Weights of a small segmentation model.
Model: 32-pixel images, encoder arch inception, encoder norm batchnorm, encoder depths [6, 6, 6], decoder activation leaky_relu.
Training: adamw at rate 0.0023, 3500 steps, held-out accuracy 100%.
Data: trained on pixel-art sprites of 400 made-up characters on tiled backdrops, 395000 training examples, 3.4 epochs.
Rows from block 12 of the encoder of a small segmentation model, named by matrix and row number. Rows with one number belong to one channel. Each number is 128 + 32 x the weight over its row's rms, rounded and kept within 0 to 255. All counts start at 0. Numbers have three digits each.
After each channel's rows are labels from the 100 images, of 14848, where the channel reaches its highest value: "responds to" is what is common among them. Only what is clearly more common there than usual is listed. The data: pixel-art sprites of 400 made-up characters on tiled backdrops. In brackets: how many of the 100.
# r30: branch 2 reduce pointwise conv (encoder.blocks.12.r3.0.weight, 96x192x1x1), inputs 0-95
# b30: branch 2 3x3 conv (encoder.blocks.12.b3.0.weight, 144x96x3x3, transposed, each kernel summed), outputs 0-71

r30.11:151139173117165157126133157142090176160111180072103125130160095123157155126146106148085130103141131136165110109097147117116141135134149205135169185210111174090153147189122082160126069119178123123155107124107130188101096081104124157085172082126130130186139127132099114127207145147066192175
b30.11:118123127111120111107099136107099177054130072084161077118116040116118127101106117157136151109160096096111136145093104133125166129086124108064089119076107103040128089109096200106072183136158141164130097105156129103117
responds to: large (96); upper right (59)

r30.41:177105120114111141084107138078131115124158154124145083149156138083146183087106089100057141100109084144098145125128071111118151112109127126123142138092139118161087123101201132164137069167202089141077088125146164127080164164089168122112151127107109113145151126132133131208066154155112183119
b30.41:104083141107076108120142082152096124156119148129094158117122108194158136098149100083178156163124086118114153129150101137161123073079096113088069150140141105118161150159172061164162107130132149095133117151135123132055
responds to: large (75)

r30.48:174082155086124176137126114090114133114120106142108119112124101114107099177122117149140108169161162146111116105163128164128149126116167117137128173178138145140211161113126135083192168187138157148104189165070137066121139112127142128128176114187125119136186085121104095214194161126142123143
b30.48:074153144071166114198094063139121120101144051155106123119123078111102123093105172133141114098097077119086132153155103152098092136074131124115100077156127139087144185134075169127129156146141086171178129094107125130113
responds to: lower right (53)

r30.36:145137113047156088167102184087185145083190053048082092153084177142146207113114102111104104100156114095143122125076137081147114176112080127110150100103093169151125131130165134129155113165118078164120119153125112155114135100096121127100144161097087125086194149138066103135163123163143154163
b30.36:125107151174115154150198147107122163130127092080077122195139066085136131115120091118148107134106116153152097068138139123123124112082103171116068120179119117100172164111063146112127116114123164192147133104163118100105
responds to: large (74); lower right (51)

r30.64:158134178165104162123125108154126126177157202197150117123067120141123146114146077098182089116147132188076112150140129138118117097167116117097140062120172103080129135136132113071134067069111150125128119113149140198106049132163114185112133098119131096144120115167164122091144151144120107137
b30.64:109051109151132159096063090098168127107153131094125122151130130153079156186101151160124136105102152127168142103108122085106139133122139084140127196155126122097144105107088126108091154208099158179103149082096057136158
responds to: large (85); lower left (70)

r30.94:107144159125155137074087124115114184091170131052109135116121164159112131123111116114119072103145060118134127171122151151149119109149130117111115097118098107116144113180076105173120141105124100145116152165111173101150144146132126086177162092165122127147040089144125090152117106106177102135
b30.94:146120141158150090120146153147070148154204136182069100141154135096152123118136124182136077117091149141156137093135185085141150049133084136139183048073125084099127113155139109125124143079102137139127087174123121206138
responds to: lower right (60)

r30.83:148147120087125134201148180112149148075137103139117128097152137174111096101177145140101137105116076128188139137096098090114121090159123132124133124082151056186130165163169147154134145129115100114121114137108145144125089143088151128068158150115087176097188143164134083151121097117094182170
b30.83:094088116069149168147146157081165139112124146138136125129101076097083133175104104101115108149176148147164176145139158160113110095101118159072114135166062071111107172091154129111053156127143136147169124111146145109106
responds to: large (84); lower right (63)

r30.69:166153168129102163115155170118081162100128071097098133119120096129113137085142134119142166105143108137138178105125149145082118130177152135139112174170149086089177075095087142109166127087036151125067115087112175108134119126023080178089135120147137153102157148100128094126109150046146141136
b30.69:112110141138078110129156128083087150095131088131111109153151137106149123145180171185079107088134141079149138152148122121113135146110136103095147177115110116188118177122098134110054140131122070121141102095110126096077
responds to: large (99); lower right (60)

r30.19:147128149167129108115138157113088123153143175131144136168142141122121155228138094135135129146113167143109135110150160086126135125132181106086157092109125105081196181100132143140111136110129096100112117125088175119193106074148153091130142119194093136162179161139096059090144125131188126111
b30.19:122094122121112133159144096115084160121130100117178114152151201153122140108028120108144176121185138137093151151104106162085114138133060114112163066100125141066096096148113144187103094115135041094125097091161094097107
responds to: lower right (50)

r30.54:127136075144103063182109157131069134110152130150105154144119114159167160082046167126168129090155079127212107065066114076127116167118116124131127192163136114137084198110144126171147088100139106150170129141109124160220087108060091131072111088061132175110125157161145121107121129163076142126
b30.54:097167135177151099063127111078160080140179121164101112126187062071094140207153151149060157154124092148124086152094180100092110155132133160138101140176143181112074182108141125156189112142114158112118156097150170160120
responds to: lower right (54)

r30.45:126152141086121152110124117118049126078095133172064142098127164134112146149129168139123112123152135171179150098105181123135174144107141136110190209242141139135160169156102101123169158115143109110160142093172138182168098173132109137090129135000113158130077106150127162165154131097087122116
b30.45:117100106098146119123109142090164095070047069093130104159114100077122192106092057134081113143162135094113085144131158123102119062115163099126156125137169121060122162072082174101115134153123071117148122090137150151123
responds to: large (98)

r30.92:139142111128112123122107162186114163100091155227155138122105111137131094100097084095146176097064146173105116122136081122099161113140148057144120093131099121086121110120109136100114141180103143166136135130132237200110129128093124136133157112166092157107135096059167088142117104134149187108
b30.92:133081161161126174115122157127075161141149118173067100130153138104088129131143128139153109135075183084131134102105138155166178120194131154151151139158140124119086025125162141081079103158126100133155099114147101220125
responds to: large (99)

r30.55:180102073137147082138162126090158187092141156158113089130124131154159145143126170152115125097111052132149158094143126149113143132116109165160108196151164111116113133138164148104126103147126106142154113116132164133153058126080166110087179166073144137122111136182157119160130165173131141152
b30.55:046184179150056109133129073102138151135132153087117134119107140169172124128135070112105130127172149125127109129176109141150135130127138124068107127170088161133143129175152112056136113127097153150161109073137140164123
responds to: large (100); upper left (52)

r30.14:074130191142150153132156097098139116165149122101165161126064100118141143147189121113151113213161168165091095151144134169119096117142120054106132133134149152111192115119088099102159133133132149130091174082140114141093152174233167149213091145120099125147158134097149168063145070141140083088
b30.14:131081125071177092108108131077064124110061147108157121084134087133159139104074065159087122088183155090137136195201145139093162150134115119158079136079131123156146121088082136077154152095188095145162110134095115109117
responds to: lower left (49)

r30.62:115118083101059097114157068107158107051148122143132059122122142114091112117113136064154143137130099123157181142138155148142069147092113150129138128112128141123086064143214093145187146149094134151170132153120129070105123166172058110097142082130163125028108102187111114131143167107122142156
b30.62:145070127124130112155112144149137079183090136159146115096148161143143095121136123136088136147055084178141148139059104100112096108149130173128134148185128115104086071141066154101083154075076115146147084168173101087141
responds to: upper left (50)

r30.87:153162159137141176158090177097148096104116082124146144122136162109127121222098148125167117165113170125128128078149130155160096163112121071174076191172084205115174056107137145164178190114150088109121160132119145152127051074147111105113133128100111110126149170109110093121108144111134098107
b30.87:050110187104163146127080152070109114148107083153151170152131084116114116135111087116162175102150154122143074123177079089121075166140141126121071208134146161122147102153165144120078135170176091126116080115154100052111
responds to: large (68)

r30.76:109103075146115147138167140158120161117164129150130133147107073135145080122159177139105148137141128126114126118080126096176102112118066067142148146065127079105094080201146093115152098128130203140141096141115112109116137151163158102202193137184131090075201086113143136144115169104058106138
b30.76:143111088126073110065110133105065135085125094134085096146083132148104076085095089111135110078133094128103115112148123145062151154090121131143042134097122136119146125117129136168098133104099062114121096125135114143100
responds to: large (80)

r30.60:153146128129144113071123108100131099075130115092127145137061179093114155105149140104112112180123142139094098169153151143057155127112106035130158100142094122085184136191099144131127204115096157119124164129159131114092175120204145098194100129138147152125194172175093117097084102070182122159
b30.60:115157184074139039069143129133138122081097115151164162125152134090143156076045146127125128106145125080155158122141126096173126151137138117164135101107188098124158101122097106157098126152153145099149146143081123163159
responds to: large (78)

r30.32:143199156115112140127147110081139210078093022097153166118157096131104161138194110120082142167085080174136145137144163128127114131147094092099094078083125092087202099129104085148122155159087144080082148162143115169115144174153101086141085110136153113117159137102167116161110149124115110119
b30.32:180131176131063132132106057135173126067124124132108126133128088134166122122165095118177105119171199071112134089138138139117117122164115113079160133101125101127170125123086111117139099112159091163067077134097076134115
responds to: large (96); lower right (63)

r30.0:131123144146072102173101108097148186118098149084121169127146136090136108128133136151062136143110122137130141137152130098122158107131091148134173170129142169187145108137188113115151147115099062179104104080088177106186057152125113118074100080071118106123127212141102133159106119131091155152
b30.0:150150173127177135167132101113142136109155139118112132133143161205122110152166103120101112124134080123169167123148165146129136113177112079138114109085124129146053156217172113120074141119103104129083128142128138146118
responds to: large (76); upper left (55)

r30.20:135116187142108149131184114180127128116118187125128180105176093153127091115166128107141123191132182105165171166132091137087127137129131160136135142227146124102149152122095086106188201097114087111177122193190119097160153134121123152080134097120137128172170137150137122107105119165175085104
b30.20:082110140127083081081117122092142124093134109106174113086125112141090108151090082117068096119105146177059104106176157138070147209105094153124135107131179158095149150055142128089071110178129127153179122128104102138070
responds to: large (95)

r30.39:132130059129141134143094194173179105230124149140044156139165144099122117112104131151127131095082175125124143082154110230170147182155108148208094108093111137154070111122103151153150124141108197144136147113081168167103122135117134152111135086098070118086141152079200092140124167098141122100
b30.39:146132088121088149092109157114127084100152137121108096208121122100121131126119121161121161102084162128136124079132090143117109169150102112110063118176095191138148187090125148084116108099070187116148164061023074097142
responds to: large (87); lower right (52)

r30.30:144142207095106096123141168075092121115187108071142148153123167117066121164115112121168092141130153111046162083145149102127077165130143135073061182129085150125206155130137148140098172120157135098117134121088086149119107148155141100125124106174151187181161200156097132116158163116112130104
b30.30:072150147187078146158135082167141137115144175144106166153109140144153140150121148123117100086160152129164130136142098180139088105098076090135143125130138038133130135158061126099154097155153105103117121128076149118121
responds to: large (78); lower right (51)

r30.49:145137075123134070139122180149049147127118108146169137091156133088169170116124120130060142097089084116161090139082111099083090097100124105101118136138107120075110153079104104145105142123139141132101111203051106147088083101138144103116139080125154129099080063178142157165096115087158066132
b30.49:131051114126121089131119062118117164134153101103087111117151139143108023088159105138089123154133132181106174102155156089157151094081064064164153112109178062157127063125133168074141090119124148112185133160081143072223
responds to: lower right (60)

r30.23:183091104118080131140137152163082211081122101114144112193111111111100082111138153147135074150128124126093140145068132093121179187095181126127112149143142092084172141199139154115101146044138159130106064137134064091108184164129140099110130085202127156113108167152128110109121080152134140128
b30.23:060094155075085099134128076097159157090095091138126115091174099108046088112162122117042154169069139098150134096126141153062127119100115140113091093116102107139146125130186115204128150119127081097153138127117135144144
responds to: large (97); lower left (53)

r30.81:127141090118132123135079155154080173096110158147092167133144103167111109138149129147080175107105130162180164117079164139106111138101121119160094167143118164135155163178098113193148138082105114138043070141103158173164114079028137118124156157142113185127132153094112103138151151110133144090
b30.81:121157116059171107126095145179144111095159145044117106111044061098143145111131133136119140105124079120146154153124111132106162132118154166110110091166090142157092095124104135082104089166141159171127115102109151157116
responds to: large (86)

r30.27:124096205130129154129129108140178137166118162121132174127124091141135100168115147097125094151128181136095127150178094131095101127126069132119104147099100139132206066145044123088134125116144127125148175120087071136104141041161186163134147140190118117185113097062162186145066135138122097110
b30.27:077090158114164125110050132080099165066120116125153131126078099029084130177148123145145117117079124128132144152095087151186131146193138141123144122110133151187111207109122157076133161146114098149114115183103072106105
responds to: lower left (63)

r30.29:165197113101128143155095129073125131059129120161153145094159122130153126099166131122095145103104059145120082205149129145142138089119114081147117125165132056063087099108165160134138177191151076120081144122121137105085081071128114145086103134077125100133174125093131176121074114140133064117
b30.29:154118168173124117131068126141105121139062154173197175101157081177147144080107061157086127073157125124111098172183107170121052116098120159149099145121147086101143117120106147069125123097100122134120062120112138117078
responds to: large (94); lower left (50)

r30.66:117120119125157121066106105138083183120113148157174119148153162061149115084149134045122142076099137113163143159122077122107118125116109131134097114056112142108139117108117118114132147073078109134124119128126124074086058091097089116118145142122125135173153133083076073134088146113115158084
b30.66:117157110118165147132112162153176170045111141139098118148144202201160175105131195089147099184153178121121109108086182113134190083125168131145172123157202101089132151107142125142150117177163137125090161093130132132118
responds to: lower right (52)

r30.73:160145159150122132140135162113175126158158100150157080140108061097134130110144113122119147140138138148084091127158151146050135096098125138171130114123066137175153123145164189070151124093104069135166134101144087096182174159140139092117101110055130094166118225163157160123116164147135183144
b30.73:109101114128172131099116202121121129107123129104110182114139071155123064085177122137119117093154145096113122148112150136147086117109161147108117109135099133079095145137154162095110138172133131028111151125082097105208
responds to: large (73)

r30.70:150141078128126096114130126136158149127107092163166089105142176133094105089131126094077093094097076121152113154085090142150094071123135132082144105124118172152085141127091087136075068133129115108068176129076124118137094173146141104075101148140132138124105116078177127163089141119135119123
b30.70:138077145126156145132069189152160141101153132088093145154089126155105173106175109069141144143065130171155143056069187121143088059133120114187135183162163075115176109149122104098171167139176117173157097149155081100154
responds to: lower right (64)

r30.26:102129124119101167135172109147120091074124108096117120147096136148099166056104106110135201167136095080130112146142137179176080130133118116131072058059124097170150122085139149133117172126165102082113124161116120122161187138146162106158137136131118081088167108094134166112125203163123122163
b30.26:106092142142086109167154135064133101117105079138127117167062120114114158132127087154134133096162146141193160115152123153167174135099124131142079204119166178128135073140109119156056086103130197152087119079104141084122
responds to: large (71)

r30.40:099126085115114043142086157143075135123097104130140107075147121103152191121166118149110149175100165158074126079115164155201161094145133072099146102115163111108119124177137078184104179133148116173128151177150134097117182160149167085178156138156133178125086073111152153060135126125175091106
b30.40:134155182170108119121096061119095137124126083111156150123119086069086159114095131042162144124120136130089161106151115151159064180145109125140124063175131171112120100122086105140086049166054047108121109107076147124100
responds to: large (100)

r30.56:112178111076143172167134123161157165129132183096131128139139072088149105147162154113133095147135093095143102167236078164181107147117143112151143098170118103089098130149104130088084159197106110149140131128109161129094115066189134149168139200157127151125097118049145119155131153076108082115
b30.56:089089132108090118131097121105110135094112084108118083135131043155138099122108091155113109079138123087090092138162114172003143143116171077101111070121101117129165118119085143120118116120120167109153115104130069061127
responds to: lower left (55)

r30.2:111145126152153112162135129141086125098114190149114122078112113177098107124097127099077137126136115157110175116148131109145124119148152152116110117185079181109122071135079114186065156128081069122113145084077129120122097170079120124091100075099087179122110115120122119150175096110138094168
b30.2:119227086088110158145104081137087157181115118065169096109132110115124140111119088139128176101124123165153114132080177137123099112145127145087153099210120072132157105156069072124168110118098170076121131109158087124158
responds to: large (90); upper right (69)

r30.28:102090199100109129118114155107127136160116194159184110176152093133112106131102101137166123167131183150107142132176121119121146132116144177129144143195125146105113128159149122110203143088097092106153110143159086090138071180136128202087167140115156106152073126115132148105110076125123105135
b30.28:106125089114147125066105132108146091070134110127087123112117108085086135125101112153117135109099110132068110132122092110162094134114114131123053116165080157145185149091049144120031149131109111112121187069081130125150
responds to: large (95); lower right (53)

r30.84:092128115048115164117110152080110167139121084123125085107176061125145073112154151121054131111128136099099105118136150139118120124145101082099150114144127113078111133167103071091122150135177160162176067092171141096076156098099128135136109118150118153168145128179100111167156092131176130107
b30.84:075140134109108099133101099111106131111126083058132084143146111158132085184176098117089110120109128160114104113155097162060106148141135146090146105111092117096188166161056112099187131150119113130119087105196110062074
responds to: lower right (60)

r30.9:132073140151088146132075096125128132103118174153142177123149119130143090136154138124100111167147168163156137109142139128157085112128138125155145195131200159133096104072106158110090172178172073143136108089123086120139134199073088109062106168054146095165069162078145175166127175119162039108
b30.9:093097124134192114113066102101127115094177122095147107096138118118140153166101049112119111155136063156060118153117152085120148104160076154094090097132129122132126100102115144122101091128125089096135120152154139152096
responds to: large (84)

r30.51:088113120075131114109167100137105112159119104108123099135102125101100137126125082122104088117123125120064106082106134117131166081142114118115130134139101182111131195151129122117133179135141116129067096139139135081164137114214147152107113034071149114077117090176160129140188114122155131087
b30.51:157137112070127053139163139154120115087131099127175137101136093067144152150123097084100091129179096188097166135185174105200149150180161160117161108134146160095128092108081098122115129097080087111142121118142142129135
responds to: large (93)

r30.89:094132105085135205106120091047115170098113067179147095118130110086084120023082154126105174123135049105140115131115159042178083142100164155113098118128127073097084133094164112139173114141173085108069099138121128153131079211146189159120058131102124086102110139107136116131130163144091150134
b30.89:104153062178147098190113114127164121100103105173078122106136093146112157174101160131157107153145081135165134136115108083132127164157152161130154191136158129154064138144089114181189141153154168142106064174171171127160
responds to: lower right (51)

r30.52:124167152186091092180095072117164112127123146129088128165055125118089112114143100103127144137077135130120117123105144167104105120089109175059114144142094125121076096106105146101086120152131162088141130147112198168086179128105168182132131134153135178133097108112118147171129141114045118145
b30.52:139090089139164112140073147172145143172159125112069134118213122145085139133136120135109150109089109110138098124121118126146158126182161096135162165100188155089113110141230172165071165127151143086182112112127136179120
responds to: large (98); upper left (58)